config = dict(
    model='image autoencoder',
    dataset='made-up waving flags',
    train_examples=97500,
    image_size=48,
    crop_scale_min=1,
    horizontal_flip=False,
    translate=0.06,
    bottleneck='plain',
    downsampling_factor=8,
    encoder_arch='efficientnet',
    encoder_norm='batchnorm',
    encoder_activation='silu',
    encoder_channel_attention='se',
    encoder_drop_path=0.05,
    encoder_depths=[3, 3, 3, 3],
    encoder_kernel_size=3,
    encoder_stem='single',
    encoder_expansion=4,
    encoder_widths=[16, 32, 64, 128],
    loss='l1',
    latent_channels=16,
    decoder_norm='batchnorm',
    decoder_activation='silu',
    decoder_widths=[64, 128, 192, 256],
    decoder_blocks_per_level=2,
    decoder_block='bottleneck',
    decoder_attention=True,
    decoder_upsampling='transposed_conv',
    init='kaiming_normal',
    residual_init='none',
    optimizer='soap',
    beta2=0.99,
    learning_rate=0.004,
    beta1=0.95,
    shampoo_beta=0.99,
    eps=1e-08,
    precondition_frequency=25,
    max_precond_dim=1024,
    merge_dims=False,
    one_sided=False,
    adamw_lr_other_params=0.0027,
    max_grad_norm=1.0,
    max_steps=7300,
    batch_size=512,
    epochs=38.3,
    lr_schedule='cosine_restarts',
    final_lr_fraction=0.05,
    warmup_steps=140,
    weight_decay=0.08,
    adamw_weight_decay_other_params=0,
)
Rows from block 8 of the encoder, named by matrix and row number. Each number is 128 + 24 x the weight over its row's rms, rounded and kept within 0 to 255. All counts start at 0. Numbers have three digits each. After the name is the row's rms in percent of the matrix's.
# convs2: project pointwise conv (encoder.blocks.8.convs.2.weight, 64x256x1x1), inputs 0-127
convs2.0 099:145105124109099121126145149102132121156090086124099139145140087135100124119121125102156158167131122118090165118129139112142177140097143140103135096181113152122113101087130104134153128118091152131122126119131129148121143104109095102123114167131115119120103103115131120127133117160108143137112128149113071141136073142100127090114139156153124119163112149151118159115119163100135150103134
convs2.1 097:125092114143114113139119111148143117135094180128106156093112136108148146134155099104150143133140125135122131173120132151128148119127135170163141156169151141106147184141121125176088160148120089148121155088123109104109120135115129100148133170166137098083155119145112144081125116089123114110129137162144194119124147170120114149109132125132138113140105144141166138145129103132171163103103
convs2.2 093:155089090097130087129112115152136137169122122117142132145129130162135122172112118141124138145130105110189124082109150098148142100139132107149103124134140104134104082139144108125107132120129139127145115130137143121119124103147128122131121127138132059174098136146114122126151097140114158106147119137087123145131120127111177101105115105130139127122120150160156156117143146138066116136080
convs2.3 109:116147099130103152130110136171077122164163161115076153158088131130109121122104169120095154174156134145142126166126144129158131112105136113125133097155125151129177137139102094109148118116146108089107132140143152146193143101158129134092112123165129137122108144165134106109108148124122138131085123120121129152103136180139159101139130100162140098135124167152148111158119113135112112101156
convs2.4 099:121122154106141143074151166120122127187143117111152078094136107115080115185150111163105140120106128136148108104121133125092147109120146152133115104140160113105094100137154142123107118101147136080137157101098127111119149136146066095150124141093116133108119153159106152093130157098077157121150086114112111114153130109107147103123142143125132156121104136116151107116150130152105087115124
convs2.5 088:147099136165107138151142101102135112121154127124102142152147069118106125140109129129147107142109144127118091076119123123152182153125105117100106099116131113135096098126098096130122164160105117145091101091128142116139088118148158140070135118122148148117129130105158150121107165126176148107151167134175137115154141104164066122138083145134159094130120121125123140106084141127119138121155
convs2.6 098:105152165053122146124091110165174131149115113130133120132144136116175109109119134078135117127134139159081088155153143091153125128143114153147145158148117136150105151090127150189126151131115113142134136107102151132114149121144133139119150130103103169113133136073117144104156174119134089166139154155069121110136159133186104105141116123060125094112127123104099098110112146157071123104138
convs2.7 093:169156132121139118107091161115106134148112114144143107102124134135158110152154106152103153135146130148176102130123133147131171149170126144103119134137125139104126094121138165070109125117113121120152134147123132126145134108128163098160125128157104112102089112133176099116135106129119145151148131131159144169123120147088104103165150138161145173149100155163099142158154138128156122163167
convs2.8 112:139125114134131132157105136152112095100111150080124140135160113108129106129105136123121149149141162131154150115088146154119126147179104090113191089159113110107137077169106147158129138136096149131116112138135105146107076129110078114073167135118156115146109120144092095146100126149095145129128130141173117100114111122064097141097130110176166138133169119126127139066097122108087100145147
convs2.9 110:106145168132092113144117118088098124124140105131161104120123114136153166102116120112127140151154128121126101105106077116120151111124129130126108159134119080151101157107101119098155133111121185110147133117099161159153148092159137144191157129126110141129174141134139132128143097097179126147133133137131160141109118139140116164133106139129089136067086131149152144137117146104089127144145
convs2.10 094:179094118131110129116089129093148146144121139158152133114133174146180122125140163081113101154127134074124139090187107107095136124149142121153152160088130119141102145169123160093098145122131136157161127129111188109152117117138156089138143146145142125177169141102113137128126090130145101157120132147117150142122131120145130126122071124098119153108135116103146125111124119161072117124124
convs2.11 103:101132166148116092106124092119126150145154110110106113126147120126124103136147116138163140162151049111135098153130168129146140112161106163135113151141189149080119079141123145128136098141104142123149114127131180154129161155124124143158124144118129148129130114149114158172122129155162152115155146143133148154156162154134122168138124123116095161151124119132102136181147144146126105130127
convs2.12 108:150155126128105087139101124141153172130132134100114187170098182101134127132114146125122105159144108152113108130182145145116090112123107086132113123082124121151163190143121114172117103131134128111107129153165146140112086158156094100152139114130141121160083163126139150134155120115119138154145110112146112091109141131092154148105139119139115106077151139153117163138150133130100131126110
convs2.13 101:130157073158168161181129124101126110131106131111122164143170099085113140103122149125141117108168136148097135191128131138108128158115130138158142129115118132111119178123132153094136091149132095112129137123157167107103089138102139193125150134137121134126111133119136143121093137126139121100157174153164155131152132151127135158138125137131087135136091105126145102141147097152067141118178
convs2.14 089:110146122100132134133154091083085095109076091113138117144216143168134134132100116179151159132080111101141139108119122153145154171103123138125144162151140126112131090105127101109102134113120147127141117154129103135123129137127128150124095145099181131109109125108146140122135107100114133104152124082127107127093139093110096125144099169151126139170130098150134105111106120129137103164149
convs2.15 099:148156170137143140103119119144183104123157112155173119161108125132134129149100150124147150164102137114105123094104128107161148095132094129177116114152128119123113078129117093134161121103132111086143129135116192127120167104157067111111149135145096161148196140113132087099153075138159146116125145148107144127148112122127137132141080103111141147157114121122096134125149125157120130152142
convs2.16 101:164103161153117114109094130100163095120129139168152068125142102151127138128142138114090165073107131074114106092096106113166180075168128141129120140138132110136100121095167078102142151118104218123136096141072133154124144114132153133147116112146131114113150103104112103145141139138147132116145146133132130123134138115148167102120101151126138135135129113113154123126106171102144118126101
convs2.17 093:117148161105133115133145141098053084115118120099127097128140097164144121099139136118134112142113115118156157094106126148125096156102091119131133134162129145129088149196123159143133132110126139079124055165119093115163149137128196128139115159137141146119113137067129110146139117119114108169170171122168115132107158102149125108129101142116105125128139134116106138140125136111175127153123
convs2.18 099:137111124150150134150091161163169144137145136128131129136105112126137144123122138140125125063141169185141098134148162121164153104150132136143157118172135123177133121116122113120119127147195100124097131091121153164122151107143145122087111144148149110131127127159117136143122161130126145140135124127137135113181110129130146107100107126124124133165073135116127142152113126128129130116095
convs2.19 095:138118061094119130138105122165100136114111166126135149109169134124121140147142059124096125165154127173128126164141111128142140138120149168137147111114147137109173138135116152118137121084128127124159118129116107162125103130088081148104159138078134113136139152158135170111130141114088124135104113142118132130162132126130107135152150126098123151185109098132176136147134130135120142140123
convs2.20 101:145161153109139148124106127138146118176158153128138104108125160126143112101148121111086156131120136145155138081153133138164101077150096137098176101158154128105109133114104175131102164114130133125134127093092147124124162126134145083159154151147169179138123108129116127158137109103153163172110143170119121110085123103152137147141105192094126144148099163122112114122131140154103120115171
convs2.21 094:127143119140114087125081133135112177154155093157147134147098148129184109105145124105119158171131140177106117128091134114142114135111134140136123156162137108157137115129116053122125133100113131145185152147163121165106123117107143117099143118129168157153106113137116096141169106124140128120078119180105097159108154123132105134141128106134102130105124120091124111171132158112124136068106
convs2.22 101:122111148083114127108136157191151111111104136117149160188092119114083141095106144111138128129103138112121055155114152113158168108106144128123117105144097125144140128103102092143137124127121117139138150120110131092166093116137070112121134141107146155144133147143115149104136151095140108174122123150087166121146140099159132113119107137108099087133123151145125116082134148118124125115141
convs2.23 101:125127078121105114127148137130081153154144090131094143095067139110109135162106132148145138139079126072120161079058102139121095168113163136125097136153094126133107116132149101108166147134107125108172117130107091130115116123138153161132128100153087145119121151106123116118127112122130093118085100159101101141116121093109107138145151107125137106125113122117135162152178145113137141114111
convs2.24 092:108132123100128109133127129099115117119143092124128122162168117122121150122116106173119115143113090130121117085202117141152155155132130108111108110159140144179093122096146146152155129128128110153119127120161095146158127116120133126130099160092140114138114132139092147101120149121132148120130104117140104114152131096161098150138166154115119085151142142105126126146154100133154133147105
convs2.25 095:150107127142142101098116144176143159157112115100144195157129139126097136140096128141150141115151188194120151086119117124112131179136140103151146111128115110090151152111143136144162099140145156131110098126141117138143078116115095166119118155140135108064097136153135136138092107188127099147094101117171148106137120145117133153147143091143159128124142112152136137098140103114127122145146
convs2.26 092:131078140130102124189137135122166133142121130123133125097095143122115136163126137193110148136124143107147109110128135147147124116109156147096163144163165102160117115128155122133169142111126137086155129118126089146102153133117106079158152157150173145163115127169092126138114116140131127158120123085092111161102125123114163132101088179161080139119103132135106093127121131105138119103121
convs2.27 103:147105136153109084138150108123174151156114144168147128108125144107147155156137138157168132155140124121089123158095131117169141126099139168124128133152121092162114156119121170137129114120137124144133127139083151141117130109132142129134114148168146098106121111148129128128104114101168136160142134141116111138097121116093150144165121145113094118149102148131153101125113143111131173196131
convs2.28 106:163143134088135147121098136109134092115161114122083145147126142136138103160124111108072112148117105125121156097122133162097126159120120117147127136084130111147118147142100131150196190121141118144089104089117147140159166162145121098135121093125155142107130126128102145120094153124094117131084144093162169161102150083174102155164135131129145121112121133072120066116130105090147120151116
convs2.29 107:112154132092132145112080164096124085147155151133124063182140117150195107159157166113100088150115066095156106094110108125127113093178101132085120145132121127127105155122105159156139117117102145112149117135118181126171152125168119062125126147139130145174145134138155117118164114127130145110146157117092129135125108123143148149102152107133110105125137111099160084146143107131136094132097
convs2.30 110:124148124130138129114136153150095137127103127127146176150133124121116130121159122118091136149125158089108101093111167116155142155112157145130088177175082147137106174161099081132166113117088141125152160133148131105110095069120122114148126114093137136150127148084095107090110103104127123144129112104119109135128123177143101095139120120144103165114106190117133148139109085109120123148097
convs2.31 083:088111101160123140096086141141138122146097166104135143152140086096154131142138099124129166154191175144116132111101096120152144101173149105160133168157113139120154132125142167138135115142087120144111175131160167120159117114121086134100125111123141129090116134143121127124163130149094089112101144113117155124135167122160076088146104070107100119150128100128139117162083141116152134127131
convs2.32 096:150144167151103111155140121146118201166138150139152106128111150146122137138130124123119121098127137175144124136150089125119105116155103091107123095125150131149141135145124185102135106120118171105150112108127132138087139125136136163163131090121112142110129120153131149147140184068135127093122112107149108082140122117088154124132162095143140118066118103095112148141132155124132111099098
convs2.33 082:164103126120124144116126132123148146133123117143108100142152140131103130137124161106138147122114135142115104162186121144175132100104149169146071080146129092074142146134177096141111160094139129103103142088121149092125143122156138105171126113117140149123167152184141131127104117111121115118135109086123152154123143146157132114119137068124185099130166143143127132140105160128144160156123
convs2.34 104:088120087101119117107132154131121114126114186122143156174122128116157105120085139139088101106090122092160152152170082147154136154146138108105161140085110140140117140131151134121114171185103116140124110137153114088138084140128137149086126151092149088151107148113108145145106129107122120124131148102160155130150120102145160115100125120094106102109131146149128160141129148139156111128059
convs2.35 107:124144106084149123113143107130097082131126149161121107121104127122150146112087072147128126116145121143165122158118131146098098119124088119141123116098114088137114115143103141117160152141097168166127117120099100096139150144127145117150127149092131093125144114154086117096129126138117087095174109111139161105125111114129140127139150137131137082102166118157106124120109074100138093141131
convs2.36 102:118136082077163137183112147128119127154151110106103142166091125104153136109095126117127127137129121126128136110130097123129138138142119119101153141125091121139089204126116121138168116111113119094148146103157150162114129107121097155151123111153114150147124163126125139108146135131094108135100116112087145065136136118198118124134122121114070089119148099149148120097148113123155160127087
convs2.37 117:132149140182106084128165090156134163135087177137137156132113118134127124111138143138133078104120159158122153107141146139123148138129105128176077104100126121172121120106146116109130084149151104138120128113134132117115097118165126156130112143105155123123107132139067175148157124153108119119114130155173148116125149163104161114133088131159138143148096095118135142164145117092148132079111
convs2.38 101:117164128112135125134134137133139104140118162144117089133136080132148082148135137152125096144144073124116117167129111137171166111169082100131118114151161129088135122137125145120146121116144120099128122115105138120123168100119137139115139113114128145109149142172171099182167150112145164167136155107096160123141172111149153118101132130138139122152134125166115148146134151097163145160105
convs2.39 106:157117159155143113105108134167111105126107145112156125136122111121122109157125063201120128098129161128151152157127122110137137138089126115154136113168139134119166146153132133193137130127161096133119148140140109108098100141112091119063105139111131135095118144142124122118117116122148143144139121139113163131120153138113129093127156101145143137095131118080097101130110084146131115100099
convs2.40 099:132137103098158141125160118088128122120126126128135115141116087124164159141126117134116157122096082110163161121089103127132155103104117107153167142174109138113106146142156108118141160104144105111109107118156109110129158162110117100144120096121122123166154145129160117120123085094111114122154148094114121128115089114162111116136117165146122132162145128102162108125142108131147147131125
convs2.41 114:104155142165163108163145118146112160107138132108123112173158090105158104117125130122123136054075132127094099118105131126151122164159136114120137148070146124143106157143102121097150094124108131113128100105168145181100088114155120162110121088153109128108089140135149133198145165147091152086166167133136120140149112146132102093160163065117129127089118098149147106149148146119140122119132
convs2.42 101:114110140123114057153138158152096103068122108168145093113118153097125134131175130125118137094116136105132140110121120155146105151094141145087104090135144120089124126137142114124128114160112132134127136164127092114151119098133108124175095117137172120110129141126127112147120097124128130170122137133153134175102141137085107153120137131173148173100114138111138116142147105086165104159128
convs2.43 093:149118185117121155161095097107115126100153115133075147149104139105115122133113154136154129121086120108123185088153115171143107157128126141126140118127133132121099188107145184168162136129126128095165068114119120141144090114170107175140132113165107152069135140125149132138130123137134138153113173177127164169116135094142127146144147115114121110137151077155136154090120112125111116143179
convs2.44 095:089100159120143111117121117105164131152130104136140087126114152128171104154090148146125122079116103143117104083135138144159144087165126111124178170188133124097132118111119125118099117137124113134156097145102144117145135119118136118146112145113147050146142101172108111142152099121169171126121127087102073145121111123130118153137109108145132160140166127138158113135132121119155094131108
convs2.45 095:147129123135150110149151135106153112096098153075133156131135111079067139144125117147099133084145164131120091093167121111113120106136139111115119083128154128099135072124132135125133138110148108109086115101171132130130094145121117136139146091108154128172133183156084134126161124123125113090132126108115132131140121130104146106132086138127162136125125096128095143107151130139126085088129
convs2.46 083:147117148123125129130135104148139144133127144122105115107106126143086142100124148140143143158166117130149117149146124104118133145067152133121115097122109122141130132096132082105113115149172125081147118095063131117105118156144112146147153114176118140163127119141127153181123116161103157102133095136124128121137148161113182147106089161135109156155120092121152143136157129130069171145150
convs2.47 109:146148167103100165104101157109111119118054131132145091105118106130157116127127148111129159131107098046169145152111114116180126132116138141127142139139129155156112158121117080148155161114139128108127155126136153117134171117150102150155111136130132130138093116126114126120140129138133124124106124161056119128121153100098144166122140109126124125112106113117118138118143142105157164105114
convs2.48 102:087176093104113112117142118112164130101171130133116165128134156130172144121125169117125108127083091116111128057117137122155134136154148154112091170116133129092117113102128096091127113149113128130113084125150101123148161084106136163180097098126137130147158158122110116146107108098113134098103106107155115145138122116136115110155135126153125139147105119135135118097108122110154107126099
convs2.49 098:137145141163140133137080111083133098123087091118153138135158130132132118132095164113126126124108150170084145172129129121113185187137108139139125131079114101138115052104111134153131124103131132097132132103146128109102145135138123179112184143152152150110120151092074120148138128157120136162146113132130128135095146100100094108142106169102149141146146092134127100090121157117128080116105
convs2.50 102:141123101161142122158142128150110124125132140126142082124154103154122084141075092142109133142125183131166095091137155156123143094106109121095130115138135118136112130126109136142135139106104055101116076121103125152111137155123119141140163131084131100116118083126090147100136127108112153117129091153145146107100111113109147127108106113102108132127114103132138136113081144137104058110113
convs2.51 086:159122067147113141162143087089133148127192128124114144087111138140088132129126154109100122155124146075133138097055111129115114145155125118113128149111130136138102098134082133102150151171141116093152112154094143117168153125155112141121113101121117123155116129135118135124128142110169136147094144120077132123150124124226146147132130166082097121150117129101111154154129093131108141103158
convs2.52 105:165134142130083091132124121093119103160146091132156135159116116112122153057142116111114117086125100093161167120066116154164160160123091103133165138126107136092115088168108092105094109127119099176156166131090114147123128108106158133101129144098142113167094108144092147126197109120138135154165146118155097113135095105110125108149101095110129163131115103152116133143121153100171141104085
convs2.53 114:138147138123110157139137188107124092116120113124153111181140116113088120139098118107107157152168117087133128121167119119096088119101105136137108126137126132140126081117147130171114166081134104107124145123152117121131181172117158138095166142099150111104126124057080130107129115143146129132130135157088152103111095147111173121138096144119139126182120100128131154137066138136128147134073
convs2.54 098:122143104127152151100115152112159106102118093135148117109174149091143109131101109164119129069096132119156106133146117120135120109117140157138111139124100084124077194096132107118084141111137139135102172125124120130160134137120118094136136145136121085102132150124134133149117121161134119103122076154106134118123097138120139078098110054115164134137153144127148145128150128187102116131164
convs2.55 086:114179120179140102137170138116189145077166114114100168138139149126111134112118136138110107100172118132123161135156112113135112148150122122118139178158142129117136137133144151203145115153138087135062128091164140133161134161140159170158159130138090167064099134139147132161073126116122134137076116118141132103126153142196123097112144105109124136118073147113110128119146118121134116127146
convs2.56 090:160101087110156133134151141117141148128121144112160079158116163156151137115116128096128102107124110135093128113076084107148088136144139104085132104127126103129126102147131136084087117155135116113150106122124120154101124132138136099210144107119121142188110141155119138096099100134150157138140107144109123137133118149127136157148110113148123120116133143142155120107158138132113120117159
convs2.57 091:168122154116142106111129171131125125094148158110122109182107177143144136131130085122127130111151115177153156129107097120129126109166091119108139133132105140107130154134117154138122139112157061139173078098130133141128136174118127101152147137124133097132148125137116161114159107120145175105137119120164082115121102103121104161144128083141174111149138115108147090139132145122148107157141
convs2.58 109:148180161124111121113160130111149150129141112147160108108107123125165123133106146131091130144138155107096092091107165127100073098165108101144122091123148113132124089155111159109117132123123175102097139125133088126097133137143142099087117094138148153114154132067082101120128139131108133160131131155123132129131135131130162121142144131112149126080119125121128117117111122112085054137131
convs2.59 119:149097151096138164134117123123107118111133109126158108140144150151155100120151130113089114119136144077156106137103127155091140103131143160112182122119111121126100116165139123097123174106125118150147099139134111147118101140117162079109124139147160085166137101123136136134115126073160121110171137151112134140098124150130152173129093137105142164182161083185102135154112150115118142128151
convs2.60 108:153163154148132110102145151145163150131107177143160133140125141142112128132125113116135137146100140190168152095110109109145105105140100093163159104161133113129133167113133146119097132112164149097080111139124102137144134148112093114156124133099156107144147119171134119152110099153133167165127141124100148107138093145131135173130117127135125107140118133171114096138144117132118105110122
convs2.61 103:135116129102150084174126143150145094114126151137132191129124131128136132109149079143162111166171137071175139153192150147116087138131091147158168179107119121124134161183090084143114123134113140131139133160121144126099115112095135107123133133113082114155121131137126143135099138129122090169140154118144154164135125122160101183099138146142123156119087106105124115148122083102108194144138
convs2.62 093:116158144120080106142126105139118154107129115164111166095073133085159149146134115123104149158100148117148117141120140142109111130110140152141117151089156106151111027150105072151140156128160153124143159118141120146103143103120130175130119130093138109144120166113072108099140160091129117176098138108127117132140122094108126128151133139124096104113122161144121139128119141135146119098073
convs2.63 105:149149121096143122138147084119079128136090095108091139174137151138112118116116148142145146102105156116150132085142108143093113176149089102099110103122137120145138121154134115131143134152116145137097128156163116156113080138122106113079106104143149097128113175154081128135122136157137126118150146131138120128121092104106080141145152131149086105128106159120121116133099103138120109113143